A small audio frame classifier, trained from scratch.
Model: log mel input, arch transformer, norm rmsnorm, layers 6.
Training: 13400 steps, batches of 256, held-out accuracy 99%.
Data: trained on single English command words and digits, spoken by a formant synthesiser in many voices, 43.9 epochs.
Rows from block 3 of a small audio frame classifier, named by matrix and row number. Rows with one number belong to one neuron. Each number is 128 + 24 x the weight over its row's rms, rounded and kept within 0 to 255. All counts start at 0. After the name is the row's rms in percent of the matrix's.
After each neuron's rows are labels from the 100 clips, of 14848, where the neuron reaches its highest value: "strongest on" is what is common among them. Only what is clearly more common there than usual is listed. The data: single English command words and digits, spoken by a formant synthesiser in many voices.
# fc1: MLP up (model.blocks.3.mlp.fc1.weight, 1024x256), inputs 0-127
# fc2: MLP down (model.blocks.3.mlp.fc2.weight, 256x1024, transposed), outputs 0-127

fc1.137 202 [ 89 170 119 112 118 155 121 145 127 129 157 122 136  85 159 122 145  54  83 136  83 113 141 121 111 109 129 123 130 126  76  83 136 164 137 128 130 143 148 172 132 178 111 166 125 120 138 157 103 118 133 133 110 151 120 123 118 136 101 123 123 207 159 170 132 116 152 105  91 129 112 133 157 128  84 116 120 105 131 152 148 134 107 116 111 126 149 143 186 163 137 128 137 112 147 178 114 129  79 109  91 128 106 134 163 136 160  99 112 147 152  92  80 154 124 100  99 123  96  74 115 105 139  87 128 146 103  93]
fc2.137 201 [152 131 101 143 143 111 101 135 121 148  99 132 140 136 130 151 171 126 158  75 157 117 185  98 157 135 154 100 157 109 120 194 151  87 144 138 175 139 116 114 147  99  80 115 126 118 130 105 165 148 132 151 149 103 100 162 164  67 110 119 112 136 105 134 115 149 117 111 113 112 133 139 121 123 147 138 143 126 138 160 110 146 124 127 151 129 124  95 109  92 165 114 127 151  92  82 116 154 103 124 167 108 181 128  74 188  99  84 153 118  99 120 146 117 143 110 106 108 116 110 113 138 139 140 142 156 136 167]
strongest on: /s/; /k/; /ɪ/; word: six

fc1.520 037 [106 137 116  96 160 144 152 125 133 149 129 115 112 122 144 174  80 116 127 130 135 183 161 123 150 112 120 154 101 144 124 149  68 131 104 129 130 161 127 155 123 138 131 175 102 128 109 127 114 168 114 145  94 132 157 133 119  65 114 125 164 149 111  90 160 191 123 133 119 118 147 128 177  74 153 152 102 156 129 111  91 125 149 122  90  93 124 121 128 124 196 126 132 127 128 108  77 139 132 141  96 178 151 121 119 139 170 135 117 136 107 162 143 125 149 159 102  63 123 109  98 120 153  97 109  98 149 178]
fc2.520 039 [113 114 152 109  98 166 162 103 129 136  99 142 113 136 123 118 144 165 151 152 106  97 122 122  97 113 127 120 139 131 155 137 129 119 130 125  88 122 137 138 122 106 110 143 120 144 164 157 125 111 154  96 145 124 117 157 119 153 160 117 124 132 121 153 118 107 140  80 111 157 123 137  87 102 173  94 175 148  99 124 180 144 118 157 167 148 136 123 150 116 111 121 133 139 152 108 165 114 141 161 139 147 111  88 145 124 142 120 100 144 119 158 156 148 129 133 106 118  86 157 138 140  75 150 120 205 132  88]
strongest on: clipping; /ɹ/; /i/; /θ/

fc1.16 019 [108 126 119 119 129 141 108 110 107 169 150 119 165 124 119 131  81  82 112 129  98 125  79 174 167 146 121 147 110 168 139 117 137 124 122 159 128 129 113 102 143 131 137 153 139 123  97 127 123 131 135 157 129 169 132 142 148 102 145 109 166 166 166 116 143 152  92 141 192 101 123 120 136 162  93 136 125 136 141 121 106 142 135 122 107 135 179 156  67 131 143 124 118 140 121 126 155 122 134 140 135 138 107 129 117 169  64 183 122 151 111 167 114 119 132 118 101 145 151 169 158 123 151 133 119 149 100 122]
fc2.16 020 [150 139 131 111 120 115 100 144 132 120 155 131 101 135 142 166 175 116 116 123 115 118 173 144 113 130  86 103 175 112 135 144 119 159 118 144 155 147 113 115 166 164 120 123 110 114 133 187 152 135 161  83 137 137 116 152 110 143 131 117 141 114 125 118 157 123 118  65 145 110 128 144  63 107 112  76 155  87 129 111  84 164 156 183 115  84  89 128 144 151 152  89  90 125 136 110 172 111 125 147 149 123  75 134 120 141 132 127  92 169 124 169 170 131 166 120 116 116 122 132  89 125 156 105 148 120 147 100]
strongest on: /k/; /s/; word: next; /ŋ/

fc1.314 109 [145  82 117 100 112 173 147 152 125 137 117 145  98 133 168 127 109 110  89 129 132 170 108 126 136  97 147 174 165 115 146 123 115 138 112 107 128 132 166 123 117 147 150 125 159 103 150  99 148 145 117 158 107 104 115 189 121 106 133 184 148 131 131  99 159 104 153 149 121  98 161 119  96 140 125 114 165 150 157 174 102 142 141 134 119 132 143 104 130 169 132 124 101 102 146  96 118 129 135 129 137 127 133  69  73 136 133 136 140 105 129 113 132 148 109 135  82 118 142 150  62 131 160 137 135 145  96 161]
fc2.314 111 [ 92  93 135 148 150 142 114 134 119 115  96 125 183 148 103 139 152 119 145 135 122 121 128 159 132 120 172 153 149 142  79 156 114 161 112 112 125 115 134 142 135 124  89 144 148 158 138 127 119 128 151 124 125 123 109 155 100 148 120 115 113 136 114 131 116 137 138 152  72 128 106 141 115 108 171 109 135 151 108  90  91 131 142 159  90 122 143 129 115  96  99 134 158 142 132 159 149 127 109 139 165 129 129 135 134 151 128  87 104 110 127 181 112 182 116 118 162  78 137 114 148 142 107 124 130 147 116 137]
strongest on: /n/; voice: child-like voice; /ɑ/; /ə/

fc1.200 017 [ 82  87  99 161 153 140 132 103 113 141 151 110 136 168 133 106 135 112 139 139 147 138 176 112 118  88 111 105 119 129 142 158 138 123 126 137  94 119 108 166 146 124 157 127 146 101 113 138 115 178 120 176 122 132 142 115 160  93 140 129  94 137 112 186 125 147 110 163 217 123 129 145 113 124 163 163  81 121 126 103  89 105 153  97 117 153 118  94 117 191 123 109 110 142 128 140 136 110 157 152  81 118  93 125 132  94 110 115 113 108 117 123 105 140 142 138  83 148 132 115 172 139  73 157 133 158 133 126]
fc2.200 017 [115 125 104  59 137 100  71 116 132 135 106 143 108 147 148 176 137 142 104 124 197 134 144 140  68  96 136  91 133 103 132 127 112  94 144 127 139  95 153  73 102 158 121 111 115 170 131 120 109 120 124 126 112 137 105 116 150 130 112 162 155  99 151  96 110 140 125 138 101 124 109 134 170 120 117 122 154 150 102 129 112 146 115 173  91 127 158 115  87 147 149  75 142 117 119  89 169 124  90 126  94  93 129 123 144 120 112 166 104 149 118 157 149 102 119 126 147 159 107 157 100 120 134 165 149 112 123 107]
strongest on: /s/; /k/; /æ/; /ə/

fc1.552 157 [161 149 185 122 164 109 141 158 126 154 195  90 176 130 162 132 170 147 139  83 161 107 119 139 113 131 146  84 122 137 124 153  89 101 130 207  73  96 112 128 140 168 146 115 159 128 173 138 136 102 124 130 118  92 121 122 128 153 165 123 113 129 119 144 114 164 139 127 126 129 133 142 104 167 164 137 109 129 144  95 128 140 139 146 137 127  94 131 100 146 138 108 145 164 130 162 150 133  97 159 127  92 145 106 138 147 188 134 109 140 145 173 107 112 106 140 147  70 131 144 169 145 136 136 121 156 134 125]
fc2.552 164 [124 121 114 135  65 138 111  87 115 118 104 136 146 144 138 118  97 135 122 161 172 110 142 145 121 126 124 118  84 110 124 131 125 159 144 136 142 140 170 126  86 195 104 131 132 117 115  95 140 122 120 169 113 144 151 132 124  93 156 145 117  61 129 138 136 147 123 106 116 167 115 133 121 125 151 134 121  94 132 117 138 123  96 158 146 109 145 148 133 107 122 126 109  81 135 147 136 142 128  91 120 132 130 102 125 116 112 125 136 140 113  96 121  90 104 115 138 211 119 190 133 127  85  82  83 150 137 128]
strongest on: /k/; /z/; word: pause; word: six

fc1.695 156 [135 144 104 130 103 118 117 105 111 185  94 109  86 114 146 112 130 147 140 131 147 105 127 156 121  91 139 130  65 115 170 140 114 126 181 130 115 142 135 131 133 107 140 159 123 115 109 158 172 150 113 141 117  87 128 126 137 121 116 147 142 164  92 133 161 116 109 118 120 150 125 106 105 143 178 151 178 118 133 126 151  98 112  99 160 111 128 153 114  74 112  93 130 158 138 148 140 135 147 145 129 153 116 100 171 107 126 134 113 131 128 146 132 137 130 121 125 115 151  88 135  93 136 185 150 148 119  98]
fc2.695 142 [113 143 136 186 122  74  84 166 139 115 130 150 125 124 121 145 107 128 144 127 141 117  97 131 131 144 127 110 134  78 116 111  89 118 125 103 120 148 133 128 110  88 100 130 146 154 119 119 116  95 168 116 103  81 141 132 122 103 148 131 131 132 107  83 132 133 144 105 140 143 116  97 146  94  98 118 112  85 134 141 156 135 127 153 148 103 199  78  90 153 114 169 132 109 141 123 110 147 128 166 128 103 156 112 166 121 152 126 142 146 135 140 173 127 148 129 142 103 140 183 148 122 102  82 133 159 121 148]
strongest on: /s/; /k/; word: next; word: six

fc1.155 063 [114 154 145 104 132 110 135 128 118 141 140 100 139  99 114 151 137 176  94 116 143 148  92 121 113 109 143 132 117 133 148 129  97 126  96 135 143 125 138  51 110 118 134 137 139 135 106 123 153 151 105 126 111 184 103 105 116 127 165 159 134 105  87 172 112 117 115 108 122 120 139 126 144 141 139 172  99 148 157  87  93 139 122 119 103 130 123  74 103 114 135  78 112 143 146 144 115  89 138  95 119 119 128 134  92 143 133 106 140 159 114 157 120 141 134 144  90 140 125 117 134 114 110 177 124 150  98 137]
fc2.155 066 [ 97 100 155 119 112  65 133 103 103 121 156 127 148 122 167 120 144 172 147 119 122 125 136 107 137 119 113 139 123  91 138 138  95 121 142 156 104 147 121 134 122 118 152 173 101 114 120 105 147 120 137 160 137 136  75  93 144 138 126  98  76 158 132 163 120 105 140 134 168 103 113  66 143 124  94  98 136 135  69 100 148 151 120 129 132  87 147  78 130 131 150 161 121 154 143 145 150  94 129 101 115 182 126  93 116 100 129 164 147 152 144 169 126 119 152 165 125 130 166 140 133 153  90 126 155 167 150 159]
strongest on: /k/; /ŋ/; /θ/; /æ/

fc1.158 187 [ 99  99 135 104 129 159 165 104 129 109  99  96 152 129 116 114 178 132 149 144 110 166  88  94 155 116 101  91  74 151 166 154 119 148 129 122 147 155  99 144 169 123 145 127 159 104 104 125 120 113 152 133 101 105  80 129 160 134  87  93 147 103 143 114 156 163 139 139  89 180 125 152 176 148 134 119 157 100 132 140 129 118 105 139 162  98 151 129 154 148 110 129 117 111 137 135 105 134 113 129 112  77  99 113 168 153 117 133 155 121 133 171 131 104 121 151 114 163 110 104 157 121 145  74  93 100 134 116]
fc2.158 178 [ 76 140 113  87 138 184 168 132 155 119 129 140 115 167 110 131 141 156 137 131 134 150  87 119 145 138 149 108 106 125 100 181 109 111 122 106 121 129  80 109 126 117 118 126 123 114 135 146 164  93 220 111 127 118 121 120 139 118 137 148 150 122 137 145 128 159 151 140 120 103 147 150 105 104 138 143 123 151  96 166 100 140 167 106 127  98  94 141 116 158 131 100  86 133 120 103 134 119 142 128  97 157 109 132 165 151 120 105 123 111 146 128 123 142 133  80  80 134 129  96 147 116 139  97 184 130 129 156]
strongest on: /n/; voice: deep voice; /w/; /ʌ/

fc1.197 140 [131 129 128 116 115 146 119  99 144 125 156 134 123 111 160 134 127 131 110 114 108 142 135 119  91 120 133  96 105 146 197 166 141 139 117 131 113  97 152  76  87 183 144 100 135 120 120 173 115 142  74 150 140 139 156 175 107 129 151 154 105 184 170 132 160  85 133 156 151 147  79 145 125 102 144 120 113 138  96 129 126 144 149 123 131 131 159 116 139 122 143 137 117 141 129 140 146 118  96 105  75 158 124 130 110 115  98 104 141 119 122 156 137 136 122 159 103 159 109 131 139 136  85 133  89 135 151 148]
fc2.197 142 [108 154 135  75 102  95 141 157  98 115 152 123 161 188 144 123 103 134 126 156 145 163  92 107 137 134 134 141 170 124 117 131 115 132 125  83 113 136 121 184 141 155 120 133 153  86 123 111 138 102 138 106 130 149 118 139 118 139 122 101 151 109 155 141 124  99 162 150 142 154  95 119 146 105 151  89 109 163 127 126 121 121 158 132 111 140 126 114 177 100 206 162 107 139 138 134 150  89 121 132 124 107 138 122  74 121 119  83 140 158 112 116 140 130 108 104 117  83 146 137 153 105 176 116  95 117 143 135]
strongest on: clipping; muffled (low-pass); /ɪ/

fc1.464 165 [115 170 173 152 123 137 103 113 123 158 102 151 167 147 142 107 115 127 142 105 127 105 155  97 127  76 117 120 155 128 127 109 139 149 127  94 114 142 122  58 151 148 144 153 106  82 102 108 111 106 100 150 106  99 124 116 124 117 127 121 106 120 125  65 132 103 140  96 115 111 137 115 155 139 134 141 153  92 146 121 142  94 125 159 131 135 151 117 148 104 145 140 102 134 124 115 130 112 120  85 143 132 123 101 116  69 139 118 124 150 203 127  95 132 114 113 110 125 168 105 130 170 108 146  84  87 104 158]
fc2.464 156 [159 118 105 135  92 123 134 177 151 113 142 116 141 117  96 161 136 146 135 140 139 163 161 141 135 139 127 112 137 120 140 118 110 163  82 129 139 150  92 109 104 122 105 171 137 104  76 108 117 145 153 163  90 151 115  98 110 103 137 133 145 144 106 147 105 115  98 114 120 125  91 133 160 142 150 114  90 157 134 131 103 121 150 139 129 146 126 146 160 118 142 144 175 144 158 139 144 130 117 111 111 106 126 113 156  81 151 102 146 107 123 109 149 145 144 134 130 122 111 159 122 170 118 146 165 132 106 114]
strongest on: /k/; /l/; /ɔ/; word: call

fc1.710 161 [105  99 122 109 103 103 104 123 110 133  97 151 126 132  93 121 162 126 152 120 110 108 116  84 130 117  70 130 137 128 174 171 140 112 144 125 142  85 104  87 113 132 133 123 142 112 120 136 124 106 103 138 161 126 143  85 149 168 178 148 146 149 124  94 121  99 130 107 117 126 128 144 137 126  88 151 104 102 125  83 138  86 145 143 119 172 136 147  74 132 100 107 119 115 118 142 101  97 105 142 132 113 122 125 102 138 110 112 128  88 109 123 191 109 127 116 133  71 106 156 120 100 129  91 108 161 145 139]
fc2.710 170 [158 132 135 133 115 141 136 114 131 119 101  77 118  85 134  84 161 106 154 158 132 118 139 128 144 120 147 173 125 151 152 107 113 153 113 111 140 139 158 136 123 113 115 141 115 129 126 125 127 124 177 128  93 132 125 103  93 100  80 166  85  97 167 116 167 134 114 136 159 119 133 101 120 166 117  96 187 159 106 138 166 120 117 129 115 139 111  99 144 114 117 124 151 184  95 121 113 149 129  98 138 152 139 122 148 110 135 129 136 148 116 150 107 129  94 134 139 146 123 106  99 146 134 111 170  78 156 110]
strongest on: clipping; /d/; /aʊ/

fc1.329 130 [101 153 166 114 126 109 149 107 138 137 159 153 102 135 163 113 145 138 111 106 138 160  77 107 107  98 104 147 110 171 131 123 101 133 157 128 123 130 144 133  80 147 161 151 143 120 118 136 124 132 114 122 126 136 102 124 132 138 144 112 142  88 138 138  84 121 184 100 168 123 120 117 166 126 158 109  93 133 163 142  75 128 107 181 153 148  93  96 117 148 144 115 135 143 133 139 100  58 163 142 117 142 154 145 111 116 122 115  94 110 143 134 158 135 159 182 122 121  78 143 139 162 146 129 155 121 127 129]
fc2.329 121 [134 128  98 151 114  96 109 139  77 114 137 125 122 107 115 118 145  98 179 112 122 115 164 121 142 172 130 129 137 158 127 130 128 145 149 194 111 152  98 114 149 120 122 145 125 143 144 108 179 147 200 129 122  91 123 117 139 108 153 102 130 144 153 112 126 144 121 140 125  87  88  93 170 154 130 133 189 128 101 110 158 157 108 105 108  80 193  91  99 137 153 134 136 153 124 121 145 123 131 121 125 114 144 147 128 115 134 137  90 126  71 181 143 131  73 158 135 136 118 120 108 115  75 142 109 145 160 138]
strongest on: /t/; rumble; /i/; /ɪ/

fc1.450 129 [150  51 112  96 134 109 134 124 119 121 125 144 138 131 117 125 122 133 167 134 157 137  91 140 154 149  98 135 131  93 153 154 106 108 134 125  73 127 130 131 127 140 134 110  76 168 110 156 137 124 114 114 132 159 114 133 118 142 113 140 173 125  97 109 129 151 123 160 140 103 148 169 119  89 118 137 142 119 123 132 141 131 154 156 159 140 111  98 120 151  59 141 115 145 140 167 120 145 157 115 136 166 143 158  98 186 121 130 177 118 149  91 154 131  78 134 131 128 153 131 125 128 153 128 129 161 101 119]
fc2.450 119 [105 117 142 119 127 138  96 119 102 120 144 134 124 121 177 136 134 151 107 146 152  97 160 126 136 167 123 110 135 151 110 121 148 131 124 129 183 121  76  87  81 131  91 142 122 128 173 101 134 152 117 119 149 108 109 103 149 131 155 116  85 108 101 132  96 196 148 143 115 150 134 126 122  90 172 115 108 145 130 134 101 104 146 120 135 121 122 114 116 113 107 149  89 167 111 127  89 170  91 126 140 119 147 152 119 144 114 118 103 117 150 133 119 145 163  98 148 128 123 127 121 133 124  86 144 157 129 126]
strongest on: reverberation

fc1.280 176 [ 94 151 153  81 103 129 171 135 165 148 127 129  87 130 152  81  97 157 137 155 149 106 102 147 146 129 136 126  82 123 156 119 104 120 142 146  91  86 106 167 139 105 143 109 105 139 105 129 133  95 157 177 101  99 137 117 122 155 116 142 109 119  98 181 133  83 106 117 136 101 127 108 150 127 101 152 145 112 114 154 147 136 145 141 150 108 100  85 133  86 143 142 118 146 156 141  90 135 131 149 118 154 125 129 131 113 108 103 139 131 113 130 146 133 133 132 118 120  90 117  94 135 154 138  96 173 176 127]
fc2.280 173 [152 155  98 151 148 144 153 130 125 152 167 137  89 173 120 149 122 146 125 119 116 147 125  98 126 113 145 133 154 128 157 156 123 117 156  84 111 105 122 124 140 102 141 143 145 128 134 133 111 142 118 127 155 109 183 116 122 125 143 115 148 137 105 155 126 159 144 120 124 125 112 119 119 151 158 162 113 112 149 113  95 156 114 125 147 121 114 151 150 160 132 103 109 122 139 152  94 113 119 151 110 112 136 135 145 140 126  97 130 166  95 158  98 152 143 110 123 110 118 132 137 165 193 146 160 166 143 140]
strongest on: /t/; /d/; /aʊ/; word: down

fc1.331 059 [163 143 147 137 132 152 132 118 149 104 145 109 151 158 109 117 161  86  93 120 148 104 113  96 160 130 125  96 125 126 155 173 148 132 149 149  88 105  98 143 155 147 111 137 159 121 134  97 128 118 111 115 137 132 124 104 133 129 143 154 131 123  98 132 141 147 128 147 132  99 113 158 115 177 136 165 121 128 148 111 143 117 182 170 142  84 119 135 117 139  94 120 130 149 130 151 145 173 116 188 113 152 136 113 134 173 101 133 159 183 146 148 143 157 119 119 169 131 106 135  88 109  73 114  94 123 136  82]
fc2.331 061 [103 122 132 143  97 140 108  91 133 151 124 148 146 112 118 144 126 154 150 145 165 133 105 116 115 143 148 168 118 126 150 132 122 128 125 140 158 108 153 120 130 116 130  98  74 111  98 115 132 151 117 139 125 127  99 114 106 137 149 144  99 119 142 128 142 105 144 166 193 141 117 140 130 139 153 100 138 115 109 144 113 121 135 169 113 147 145 138 127 113 107  96 137 134  64 110  70 152 101 123  98 142 130 104 120 161 154 152 136 114  91 136 158  68 123 115 101 113 171 180 109 125 138 105 160 168 141 178]
strongest on: /s/; /j/; /ɛ/; word: yes

fc1.563 152 [156 127  99  88 170  96 142  95  65 168 125 122 101 121 119 116 169  87  97 110 148 102 137 141 113 137  99 134 132  90 103  93 128 149 136 147 149 116 143 106  96 113 134 130 131 121  90 126  89 164 166 134 116 206 120 144 100 116 135 138 130 122 196 125 137 108 117 177 161 116 155 163  82 118 148 119 154 131 107 141 100 141 161 123 119 104 112 134 104 167 130 133 125 110  93 145 159 127  98 139 102 191 173 136 130 153 127 141 137 127 161 146 133 102 111 150 114 143  85 128 125 144 130 157 126 168 124 110]
fc2.563 152 [149  85  77 154 133 118 119  66 162  86 140 116 119  96 136 151 136 103 122 115 169 106 172  84 110 106 132 134 135 135 136 157 101 106 121  68  93 136 170 111 155 182 124  89 124 163 155 122 113 109 146 133 185 143 133 113 109 127 121 118 135 149 133 138 122 143 129 154  90 118 145 161 132 104 132 104 116 171 116 109 114 110 140 172 128 103 147 188  92 127 127 145 153  98 163 121 112 140 106  94 141 131 115 124 139 156 120 145 158 131 118 134 161 109  96 126 121 152 147 128 112  88  81 102  92 108  96 114]
strongest on: /t/; /ɛ/; /s/; word: next

fc1.182 158 [ 99 171 114  85 125 101 110 111 143 123 104 143 122  83  82 118 147 113 131 163 113 123 112 111 121  96 147 103 115 117 132 146  92 125 127  95 109 145 101 141 128 146 124 138 139 164 107 133 161  92  89 117 111 121 150  96  88 120 160 139 130 134 165 112 114 165 139 130 102 152 125 107 162 133 132 148 135 129 110 160 155 114 133 127 133  93 123 120  97 152  93  80 159 161 165 168 144 129 131 133 130 141 130 101 141 135 147 171 144 115 161 126 127 164 147 114 117  65 134 113  91 116  85 115 119  78 116 124]
fc2.182 155 [125 117 131 140 164 142 111 138 123 149 123 126 132 113 165 109 123  99 126 116 146 121 115 162  81 143 144 139 148 170 151 104 135 144 139 141 156 114 145 153  84 137 122 150  93 184 150 124 110 122  93 110 143 167 135 143 116 105 121 122 147 113 101 133 136  83 143 124  96 116 110 103 175 112 128  99 114 170 120  98 139 110 143 146 160 149 125 186 116 100  97  81 128 128 129 119 129 123 146 112  91 147 154 157 121  93 121 142 130 121  85  90 100  99 121 111  97 184 130 157  89 111 154 100 108 117 133 153]
strongest on: /t/; /ɪ/; /j/; /u/

fc1.232 150 [128 134  92 110 101 131 178 119 129 141 129 131 178 114 113  98 111 109 111 122 119 145 101 133  90 150 126 131  95 124 117 163 115 128 135 156 114 123 129  57 107 119 104 133 125 106 117 130 153 135 105 149 115 151 155 110 162 160 184 118 161 134  91 145 160 142 110  89 136 111 103 158 133 141 111 154  97 182 178 100 135 116 148 104 116 153 122 118 103 126 165 134 111 123 170 160 127 126 156  94 112 120 100  70 111 117 128 126 119 148 117 159 111 106 113 144  58 146 138 114 187 115 131 144 152 123 125 126]
fc2.232 150 [160 137 123 152 132  72 121 141 116 146 140 126 185 127 145 141 126 133 105 118 135 141 104 128 153 131 137  97 122 141 154 139  88 155  90 141 134 139 112 129 131 121 104 118 115 108 123 153 120 167 113 136 166 131  92 156 112 130 135 139  94 136 148 161 144 148 126 118 149  94 141  56 131 131  48 128 133 142  91 112 106 172 103 114 104  94 131 104 126 111 168 152 123 102 188 151 128  77 150 132  60 109 135 120  97 111 117 160 111 173 142 161 158 163 137 118 118 119 156 129 127 160 134 149 143 115  95 149]
strongest on: /k/; /s/; word: next; /ŋ/

fc1.536 076 [ 95 117 116 181 136  83 140 128  98  96 132 126 157 157  80  95 165 136  91 146 123 135 129 126 132 139 112 149 136 144 111  86 143 136 125 133  83 111 124 153  86 114 167 144 106 135 171 126 146  92 100 135 148 170 125 118  99 153 161 112 148  88 156  96  52 151 116 127 138 143 107 155 169 153 124 131 124 108  99 143 138 117 108 164 112 101 129 142 120 140 136  98 179 138 132 135 155 117 130 139 116 130 158 132 134 167 153 121 133 136 125  89 154 118 116 163 154  96 143 131 102 165 115 111 120 109 139 120]
fc2.536 071 [108 132 152 141 111 161 135  97 135 149 121 157 105 110 118 153 140  99 122 144 165 131 116 126 134  92 128 137 114 167 105 111 140 135 129 119 136 139 103 109 115  84 129 131 110 143 124 104 102 164 149 100  98  69 162 142 105 136 124 121 147 117 119 137 145 114 134 135 138 141 134 117 143 131 109 115 104 117 103  86 118  81 177 102 139 146 122 170 112  99 148  99 118 120 113  94 104 115 117 139 143 124 101 141 101 126 106 130 127 121 127 129 122 125 109 155 157 132 169 168 113 107 171 100 144 113 148 136]
strongest on: clipping; /ɑ/; /m/; /ə/

fc1.273 165 [ 89 134 113 109 163 156  94 135 128  98 104 126  94 143 115 162 184 137  52 104 155 160 130 157 129 115 124 112 130 164 127 176 154  98 122 146 111 147 108 142 124 148 152  93 144 135 129 169 119 145  73 126 126 156  84 105 137 169 135 137 130 101 145 154 162  83 121 108 164 116 136 157 128 153 120 143 121 114 159 110 139 153 141  71 147 172 167  99  95 117 134 105 108 165 110 145 153  99 139 178  96 115 117 130 112 148  77 152 153 142 147 142 182 168 136 144 136  79 166 146 129 123 130 100 159 134 137 117]
fc2.273 165 [128 118 124 133 120 125 106  94 106 119 158 131 184 112 112 100 135 147 130 129 131 118 168 146 124 124 100 128 149 109 217 125 123 144 116 150 115 136  90 104 127 115 142 143 176 132 134 111 123 152 128 183 151 163 117 139 127 155 150 132 103 124 123  96 103 168 109  90 192 139 185 128 148 132 121 170 163 114 125  99  84 106 171 128 112 103 104 139 120 142 136  86 102 118 138 159 135 143 132 138 142 142 125  91 121 135 142 118  79 125  67 159 156  96 118 116 110 154 120 115 140 163 111 128 145 159 120  99]
strongest on: /s/; /ɛ/; /k/; /j/

fc1.701 126 [116 135 140 100 118 113 131 155 110 165 148 155 104 138  94 141 102 114 124 171 161 171 127 112 101 123 124 129 118 151 170 151 175 113 149  96 130 125 160 125 121 160  97 133  89 111 108 131 110 143 122 120 123 111 115 158 100 130 171 149 124  88 111 140 132 108 158 152 184  83 102 138 122 121 126 117 115 137 149  92  97 130 150 106 118 106 169 160 120  98 137 171 135 128 135 121 164 117 130  67  81 166 134 123 113 163 138 104  96 152 129 152 135 152 129 148 115 103 152 150  83 134  84 131 103 134 128 165]
fc2.701 121 [133 104 119 167 100 134 136 141 107 140 111 121 157 150 130  97 147 129 137 107 131 116 135 111 139 173 146 173 142 124 124 145 182 115 118 107 138 125 114 119 152 134 122 138 132 131 120 141 112 118  71  73 144 105 136 194 130 166 128 100 144 152 129 150 136 158 152  99 101 110 148  94 149 161 108 184  81 135  93 145 126  92 134 130  98 153 133  82 138 125 160 119  98 152 145 125 129  80 107 163 172 152 109 150 125 123 106 121 128 110  89 152 133 141 141  89  77 107 122 167 112 117 139  88 105 121 112 137]
strongest on: clipping; voice: child-like voice; muffled (low-pass); /ɑ/

fc1.556 159 [119 112 121 104 175 108 163 144 106  88 136 146 148 130 131 124 120 157 148 147 134  85 150 111 101  82 120 132 137 111 116 152  97 120 101  95  65 134 138 137 117 145 144  75 153  92 139 157 128 132 142 116 105 107 142 100  94 127 112  93 143 131 143 132 143 149 154 128 141  92 130 138 113 115 122 136  88 146 158 122 140 180 128 145 122 124 107 141  90 141 151 182 110 121 158 108 185 127  95 102 128 116 159 180 117 156 139 141 134 103 130  90 119 129 114 119 122 109 146 102 187 144 144 104 122 108 124 116]
fc2.556 139 [144 118 147 167 167 151 121 132 143 155 119 144 102 146 128 143 132  84 126 124 136 126 144 129 131 213 126 130 112 122 128  44  97 144 131 103 129 125  88  92  79 138 118 143 145 167 147 149 121 130 127 154 161 132 155 106 173 131 105 151 134 152 141 158  92 195 108 151 138 157 127 144 164  93 171  76 142 135 148 152 155 126 142 148 174 146 108 116 126 126 140 115 143 161 108 120 135 142 127 145 129 122 167 103 150 165 138  99 131 128 103 139  59 149  79 118 158 141 103 111 133 106 113 134 111 130 126 115]
strongest on: reverberation; /ɝ/

fc1.471 149 [ 91 145 139 130 155 126 145 118 123 159 155  81  89 162 128 156 126 130 102 161 122 148 102 149 132 117  90  93 108 100 136 133 132 159 120 121 114 134 104  99 155 104 139 105 143 133 135 127 176 147 145 162 126 110 137 122 153 105 197 157 139 154  90 122 145 148  88 149 179 132 125 142 152 101 139 124 161 142 125 139 120 126 111  93 130 145 113 121  90 165 136 111 124  52 176 131 155 124 150 108 108 105 124  91 136 149 137 101 110 158  89 122 109 139 131 110 101  40 156 123  70 124 147 134 124 141 124  80]
fc2.471 152 [110  89 104 106 136 136 107 138 138 121 121 158 139 139 104 121 143 121 131  61 104 145 112 165 126 151 123 125 119 139 188 127 110  98 103 186 156 103 106 163 119 134  87 177 125 145 120 159 150 122 147 116 134 178 123 139 120 166 150 128 144 135 113 167 123 147 132 109 138 156 111 133 134 137 126 173 117 121 106 162 125 107 135 149 167 122 168  94 141 116 142 130 144 143  72 112 132 135 105 125 119 130 129 156 118 134 143 139 106  86 111 156 163 121 128 147 158 154 169 138 150 137 118  93 152 136  76 161]
strongest on: /k/; /s/; word: next; word: music

fc1.539 168 [143 117 128 148 115 137 155 126 139 114 122  83  78 111 129 145  98 158 159 118 157 146 102 116 145 144 149 162 114 132 162 153  81 141 132 118 110  86 145  99 101 157 111 102  98 135 139 114 155 127 108 124  74 151  63 144 124 131 142 104 139  96  97 131 163 122 114 160 151 130 143 143 111 124 171  99 160 138 114 136 103 155 146 101 144 112 165  93 104 128 128 141 167 157 116 119  89 151 119 128  78 139 141 132  89 142 101 135 159  81 134 149 132 121 165 119 109 182 166 116 108 116 133 157 161 134 136 167]
fc2.539 178 [140  99 127 173 106 118 143 142 147 131 137 153 102 120 125 112 126 103 143 118  95 135 171 143 132 129 161 124 112 114 153 145 122  85 165 137 165 115  94 128 112 113  85  98 159  94 143 100 139 132 128  59 149 131  57 123 157  98 112  91 120 101  97 140 126 160 137 116 135 112 146 106 114 127 124 153 135 136 111 110 122  86 119 171 128 138 156  73 118 140 113 152 108 132  97 142 140 139 119 145 160 104 177 122 131 150 118 112 114 153 166 116 179 112 147 136 117 142 106 145 114 124 131 139 112 131 140 165]
strongest on: clipping